config.yaml
encoder_arch: "resmlp"
model: "image captioner"
dataset: "made-up road signs on poles"
train_examples: 245000
image_size: 32
crop_scale_min: 1
horizontal_flip: false
rotation_deg: 5
tokenizer: "word"
vocab_size: 55
encoder_norm: "layernorm"
encoder_norm_position: "pre"
encoder_activation: "gelu"
encoder_mlp_ratio: 6
encoder_parallel_block: false
encoder_inner_norm: false
encoder_moe: "expert_choice"
encoder_num_experts: 32
encoder_moe_every: 2
encoder_expert_mlp_ratio: 0.5
encoder_experts_per_token: 2
encoder_shared_expert: false
encoder_patch_size: [2, 2]
encoder_layers: 10
encoder_width: 160
fusion: "prefix"
label_smoothing: 0.1
decoder_width: 192
decoder_layers: 12
decoder_norm: "layernorm"
decoder_norm_position: "pre"
decoder_activation: "gelu"
decoder_mlp_ratio: 6
decoder_head_dim: 64
decoder_fused_qkv: false
decoder_bias: "all"
decoder_qk_norm: false
decoder_parallel_block: false
decoder_inner_norm: false
decoder_positions: "learned"
decoder_prefix_bidirectional: false
decoder_connector: "linear"
decoder_tie_embeddings: false
residual_init: "none"
optimizer: "adamw"
learning_rate: 0.0023
beta1: 0.85
beta2: 0.999
eps: 1e-08
magnitude_pruning: 0.5
max_steps: 8100
batch_size: 128
epochs: 4.2
lr_schedule: "cosine"
final_lr_fraction: 0.05
warmup_steps: 160
weight_decay: 0.2
Rows from block 6 of the image encoder of a small image captioner, named by matrix and row number. Rows with one number belong to one neuron. Each number is 500 + 50 x the weight over its row's rms, rounded and kept within 0 to 999. All counts start at 0. Numbers have three digits each. After the name is the row's rms in percent of the matrix's.
After each neuron's rows are labels from the 100 images, of 14976, where the neuron reaches its highest value: "strongest on" is what is common among them. Only what is clearly more common there than usual is listed. The data: made-up road signs on poles. In brackets: how many of the 100, against the usual share in percent.
# fc1: MLP up (encoder.blocks.6.mlp.fc1.weight, 960x160), inputs 80-159
# fc2: MLP down (encoder.blocks.6.mlp.fc2.weight, 160x960, transposed), outputs 80-159

fc1.31 058:500500542500500509461500500500453500500500532500564500500455500500500500500427500500500445500500500500500557431406428526454500607500702500500399500572545556500500500462454500558390500614410500480500453509378500500581502500500431570454500500
fc2.31 049:531500554433500461500500500503500500680322500492500395500500500433500500631544270563500500500500560500500500500500468500500393500500500463500500500500500500500407528500563500382500500500500500500471500500457500500500500500500500500500500579
strongest on: red rim (27 vs 8.4)

fc1.595 068:500487430429500500449590500500487500500500492500500500500410528500500500500500500500600500500500583500579503371500382448554640591500500500448500432500500554490476406589444389484534500500500500558500566500455500500500500500477526590500648500
fc2.595 071:483500500500464439504500500500500500573242500560424500500601500524500606500500320500484654500479563500500500514592500562500500481500500487487500500500500500500363500500542648552500472500621370500389536500500500524500500603436500500500559603
strongest on: yellow face (28 vs 8.4)

fc1.242 061:428524500500520500484500500531469461662485521500500314500535500500481500433527441511445585500525452464500446574536500467500547480500500500543599567500500565500459500386500500494500412512500500500471496597670500419389534451564500544551500500
fc2.242 058:564607500500500568565448500486500442375500612500500500500500500519525500457380660457500391500500500500500581399532500500444500500530500500500502444500500500500500526762500403505500490500578500525530505516500500500500500567500426500500419488
strongest on: white face (36 vs 8.3)

fc1.677 061:458515500500429459500468498500650571628500500500500500466500500678459661493500500529425500500500481558500500500500559500500500500500589500465525432528582569500500500339500500500496500500640506500500523500500500500500489500500500500500457500
fc2.677 047:500500485390531605500407500495513500500500533500611507500420519500500500500500500500456500486500525500500457500500500451407500427550500489500500511500537500514500590770500500515377566500500500460544538500500568545500500592500452500500453500
strongest on: yellow face (60 vs 8.4)

fc1.155 111:500500535424500500443474500630500500559618528469500500500500441500583528556595383500500500408500544500602418550500404470428482500500496500610443531500449408500609544500500500500500500435500500505589500500409500500440517423466522567594500500
fc2.155 117:459425500500507469500500586500529500412500500460587500528493505500500401500500500437500431500500500500500565447500539500500464478554500500500560499500500500379500528645437621548545442568529500479500500558500500466550464614579422393401549514
strongest on: pink face (39 vs 8.2); orange face (38 vs 8.3)

fc1.306 267:500660500500500460465416500500413535518550552417500500585500500500500500500591498510520547492393500500522500582500467437500500533470597500500500463403460438500488500500387587386500500495549483482500483512405494500424552473465560393500500451
fc2.306 322:500460500402500500476459500580578500500500500522552400499399500500500395495500454465500501500562500500458500499500506456449434427575568500607553545590500500559522511596479691587436558520439447494479477573467448500509500500470470583532484500
strongest on: white rim (25 vs 8.2); grey face (25 vs 8.2)

fc1.348 263:464534593573513374539548512500415481524425500476565457569500595471434561518416548415478500469467500511423562439393416561564500516500570485435500500408504542424553412444423500476626464500500500451443500500487500601559500500500500446458525548
fc2.348 206:486434399500494601500500500443585432504490452587500451398566500477612524500500467500500500500529515582500437502500593500500443452500500490496433500544500516549500599536500457537500500534555447500500486447500540500500401579569497500462500500
strongest on: white rim (29 vs 8.2)

fc1.50 142:507499500500500472500627500381563487656440500500458500500489500510378607500500517541476500500500485422500554500448488500535500515500500500449500541484521502340500500500500298507439500500414557468448500500446411500500500500500500500500552600
fc2.50 098:500556500432469513529500500442500500437312500500500338453500500500500531500464450500566500500551500500530472500500560547451500500556500500500489523500547500563560525527500500500500500500500500550501500378387523500500500549298500568500500396
strongest on: red rim (41 vs 8.4); red face (37 vs 8.6); teal face (26 vs 8.2)

fc1.357 048:500500500500588500548600500500500443500508558500397478500500500548500440500500500527500500522645582482500500500500392500617554549388500556500388500457415500500544500561500423462500509440500500570471509500500500395500500480451465499500500388
fc2.357 036:490500500500418435489500500500500500500500500500539500500569429500500500500500500500625615500500590551468375412567400597500519437545634500538406500467566500500500500457449500544500502496500500598500500500452500548500480462500500444500465596
strongest on: yellow face (32 vs 8.4)

fc1.646 241:500500561570500500540612500454465500582444431500588500575500589500399559517417500438491500500500500500500532429397500577559500518500571487435548544397500536347500500479500431500500464521473500450500500524475566592545541500586500428453544543
fc2.646 199:488467408500500500500500476466573464500468500589500385437500500448618500500570500500500500527537500507500435500567556500405488500500496487500462552569497500576500579524500606537505500500508423500500500455393469500500416570500500500511500392
strongest on: red rim (39 vs 8.4); teal face (28 vs 8.2)

fc1.443 054:500500500500602464468500500500500471500500500500550348541500500500518500500500500500500500419392500500367500507611615588500531554500500500562500416393500500500547500500459500409500500500500500500457552467500554500500500500500500593500500500
fc2.443 047:500500488719500549455500500500500506500645500456394500500563500500500485387500500500500349500469500439500500539500500500593586500498500500542500612512500500500478500500415508500500500439511500500500500500500520458531494500500500500500500567
strongest on: yellow face (65 vs 8.4)

fc1.518 055:500500546414615500500500500566500486500500500500500500490575500444524500608500490500500500500500500500500500500500500610500500610500500500536500557500395591479500500646355500500500500500510500526500500500500500500664500500574500520500430500
fc2.518 067:500500500500550500562500500500500500500499500500500500541500573500500500500572500500497528474500500500418432500500500449500500500490500500435415500500500392500553500500455500500674397512500500500509438613500500500500500500633416513673522500
strongest on: yellow face (53 vs 8.4)

fc1.724 070:500500500505461461500500500473466500500500500491500500500500500593500336418500580500500500500500500500606612427500500525515603414329500556500500589448500542500500492665500343497500588376500500454500550547382500500500500500454519500500500600
fc2.724 105:447500500500561491500500602489500500553454465522500421500500471418476522556500332500603500438393572500500393457541578478563418500526500554522547455500500446543500500157431617461500500500500444549454500500500500504500480500544500500500551500
strongest on: red rim (50 vs 8.4)

fc1.630 074:494500500476591500500500538585402566500500500500439500421471576500529500500565500500500500500484558492577500500541473530479515500500500437500407500500500500456605525617277500444506626500500522397500474421500500473487505500483500500500500398
fc2.630 069:500324455500488543478585577500524500500550447500500500500500500418500500500500410500500500536386548466407441397444500500500500496584500518518500556500500500555500534500500707500500452500500500474500481543504500500602439500609436395629500500
strongest on: white rim (35 vs 8.2); black rim (27 vs 8.3)

fc1.548 046:424624520493500500500600405529500554375500553500566500559500560500500500500500500428441500569451473403424593421500453450558453540562521548448536444571500606500500500468578500447500554500500580543500444406500500430468588433410383462454566548
fc2.548 036:500413500452500449500615607500529500500500526459500477500546548445500500469500500627415500441468500541500432606458500517419496500443402500467499517527500407620403570500500500441417399500410500500477500449502536500500490500484542503500500370
strongest on: pink face (29 vs 8.2); red rim (27 vs 8.4)

fc1.66 129:479498500500500392500621500500519439500437446500516500556475613500355565450391500561500500500469485500455500500500484500548570500405705500500500520455500500500500500500563365500516500500500500484453500538477500500500500426500446500529587500
fc2.66 104:500604436500436536500500500495559500500364643500479320500371426477500500500438500500548489500632500592500449500561566500471517500557500500578500500500500500652482560513507500548500500471565500536500500419408516500453500500500500500500457500
strongest on: red face (55 vs 8.6); square sign (43 vs 20.4); teal face (38 vs 8.2)

fc1.398 091:451500500520500500513481500500532500500500500500500393512500500500497500500500500500500500448500500500337411500500500597500500500500667500500476500500500549500500376500382500378577504500500500500500500448468500500500500488500500500500500500
fc2.398 097:500465500716464500440506500500500551462500500485540499500500475500500603500500500430500464500500500305500541500500500500500500500472437500591500500500416500500500500500568412505512500471500583500481500500573560500609380500626500500500500525
strongest on: yellow face (53 vs 8.4); yellow rim (25 vs 8.4)

fc1.157 051:500699500475470500649449431619500537500500500500477500500500500500551632500588500473500500500500528500500500500500500500508500500500500500500500500500555500535500568500500474500500500500500500380522500500441500500500500551500493500500397500
fc2.157 053:413406500500500512511504500573500500382500471500512531500520477500500379500500568437500380500500500500500539588391500581442533500466500500458492513500459500500594500500420500500578500464351500500426524522500500473581500559500420328500500500
strongest on: pink face (32 vs 8.2)

fc1.666 089:500475413500500500495626500416493536500592403500563500523500500626500554504500569500500500500500466336500524500500500500500500500500500500469500543524500500405500500500661500527500485597500605481384500500389500552464565500461500500422551664
fc2.666 103:515523500500500559500569500496500450500248500500500374500500500522500610466485500548525500500614500539479419500493500500500432500500614500500500500500548500601500500345500477525500510500555500500500500431426521501498500500500500600500500537
strongest on: pink face (29 vs 8.2)

fc1.441 193:500500500500500500518500500500500500629500500500500500531442500591431614525373500516500536500500442500388500500500500500500407536477657500500449500500449606500417500406593487500473416560560500500500518500556581500552500543500500424500617500
fc2.441 218:602513544440500515500365436461500500471500634513502444500394500500499457500500550442500500500561445715500512509548500500470480438535500500500484500587526500515500532500500477504500500492500499525543505500473500483383500500420541500500363460
strongest on: red face (29 vs 8.6)

fc1.509 267:500527598573500410500500553424411473500446500489500554567458609472472493509435577428439500500462500537500591500418500567584484500500500500447574500405526549462500417500500518500600445500469535396478423520482500616500524453586500443451459540
fc2.509 265:422503361390500585524500500436571430500515433561500500389538500423574500500500500530500463455428523500500414500500550500500458500503468500475433502500500473615560531489407571500500499500500500561500500435523500500604385562552500500521509418
strongest on: white rim (30 vs 8.2); brown face (28 vs 8.5); black face (28 vs 8.7)

fc1.467 288:500506585595500394556500579418410464494435500483529538561455586464504500509447558414423553472486495521428569462439500581500486500505500403439526548401529546475500440445387573500593433453500541397471443519500500595500506500582500472456460549
fc2.467 275:445500363410500604509500480444567409500513425538500507383528514500580477519568500528500476458500500528512421500554548449436457500480500500473407500500465497579519539499428500500477500500530500592500518430557500522600386548567477500489500500
strongest on: white rim (27 vs 8.2); black face (26 vs 8.7)

fc1.93 238:500543572500500392525500500449466473500408459500500500576458616500454577501422500500500500460461500500500545500369382555564500527457500500464500500403500562401500392462486500500588500500500573428471500500506500500500560500500500439480500500
fc2.93 246:487469353500469569487442476459583452425462500571498376432508500500626500500555488500500500519544500589507433506574554500434483477557464500500441500546514503609500588500500535543500537500505500570500500427500521500500432564506494500486455329
strongest on: white rim (27 vs 8.2)

fc1.761 150:500500538590500426500569500485403528448500500500584500500467500500500500469444585457500478548529500500442635462500500572500500500500567500480587559426512500322583432628500500452552528500453511500500407561500500529459500500500500500408435500
fc2.761 251:447500500479500500500567546539516500572414468500436469485595500466516526499593352503621500500449500500467347544500508435500486500500500523500488535500447500527500500261463500495500500500500484500500500500500462500605467500500500500646615500
strongest on: red rim (40 vs 8.4); red face (35 vs 8.6)

fc1.588 137:500564568500499339500500558382463500533500500500500500602387614500500500540452543500424500500492500500500606447506500515494500500500500423455638500500500500438500500500500619465520500500500582442500500595500500593500500500500454453500395596
fc2.588 117:456588500368500592500500500500500466662444500500500473385528521500500443500500500500500515439500500631500346516500500500469476500500501500528509500500500457678506500379500500500416487500500500500500500397500500500578500448500500500500526500
strongest on: pink face (29 vs 8.2)

fc1.294 067:483500500500385500500500363500500500458529500538500500500455500558500583500444500615555500500500500432503500386500458500465500485500682603500431565439500451500500500500551341500586543557430500481500500500500545462417504445499500550500500500
fc2.294 069:478500484481464467500500537500505500536282500500500383500488500487589500494393500500500500459500506500500479583500569557472500500530469457500524518513495500473394615500500500514500417560605500500398500500500500444500500500500500500500500497
strongest on: red rim (26 vs 8.4)

fc1.263 080:414500500463500500462500367537458543613447500446401500500449500500360596500534500600578510467500472548564500515468474439500603512500513500591457500456500530468500441438536357472447500500500500500543526500440500444500500500455554450500500431
fc2.263 058:500500500533485500537500500461500500402370678500500500500500500501564500562500500500486526558500500500500500486500500500500533500571500500500518500500516558497486618749504588500501459504532500500452455500500565532500500500500491508500500500
strongest on: yellow face (51 vs 8.4); purple rim (41 vs 8.5); yellow rim (28 vs 8.4)

fc1.43 053:509500633568500500462559554415500415500500477450500500500567500420500500500523500487479542452610435500481580560551517584500500500500500580500500500500500500460500518500500500500412500500500567500384425505500571411531476396485459340500500500
fc2.43 034:500597548365548584534521405500595446412500548500500408543500463500485492500387393500589424500546465507559392500531583500441500500546482500475510535500509500556520495421534464583500528465479500580500445500418500562439430500397500499499430429
strongest on: red face (59 vs 8.6); teal rim (26 vs 8.2)

fc1.71 148:500574634500442500500454482401472500500451572421430581500441648489539500500500590500436500500500500500479618478500504500568640500500513500493500471500484484500500448500500500500500500500500553466500433572500491579500500415500522407500432500
fc2.71 145:439612416384500500494307500495521500500500495500447500409510500500500500500530500583500500500500500601528469590500513500492499500556449474500487510500500500604555530500500771500385500500500530500455509432540500500513487500405500405500496394
strongest on: red rim (39 vs 8.4); white face (37 vs 8.3)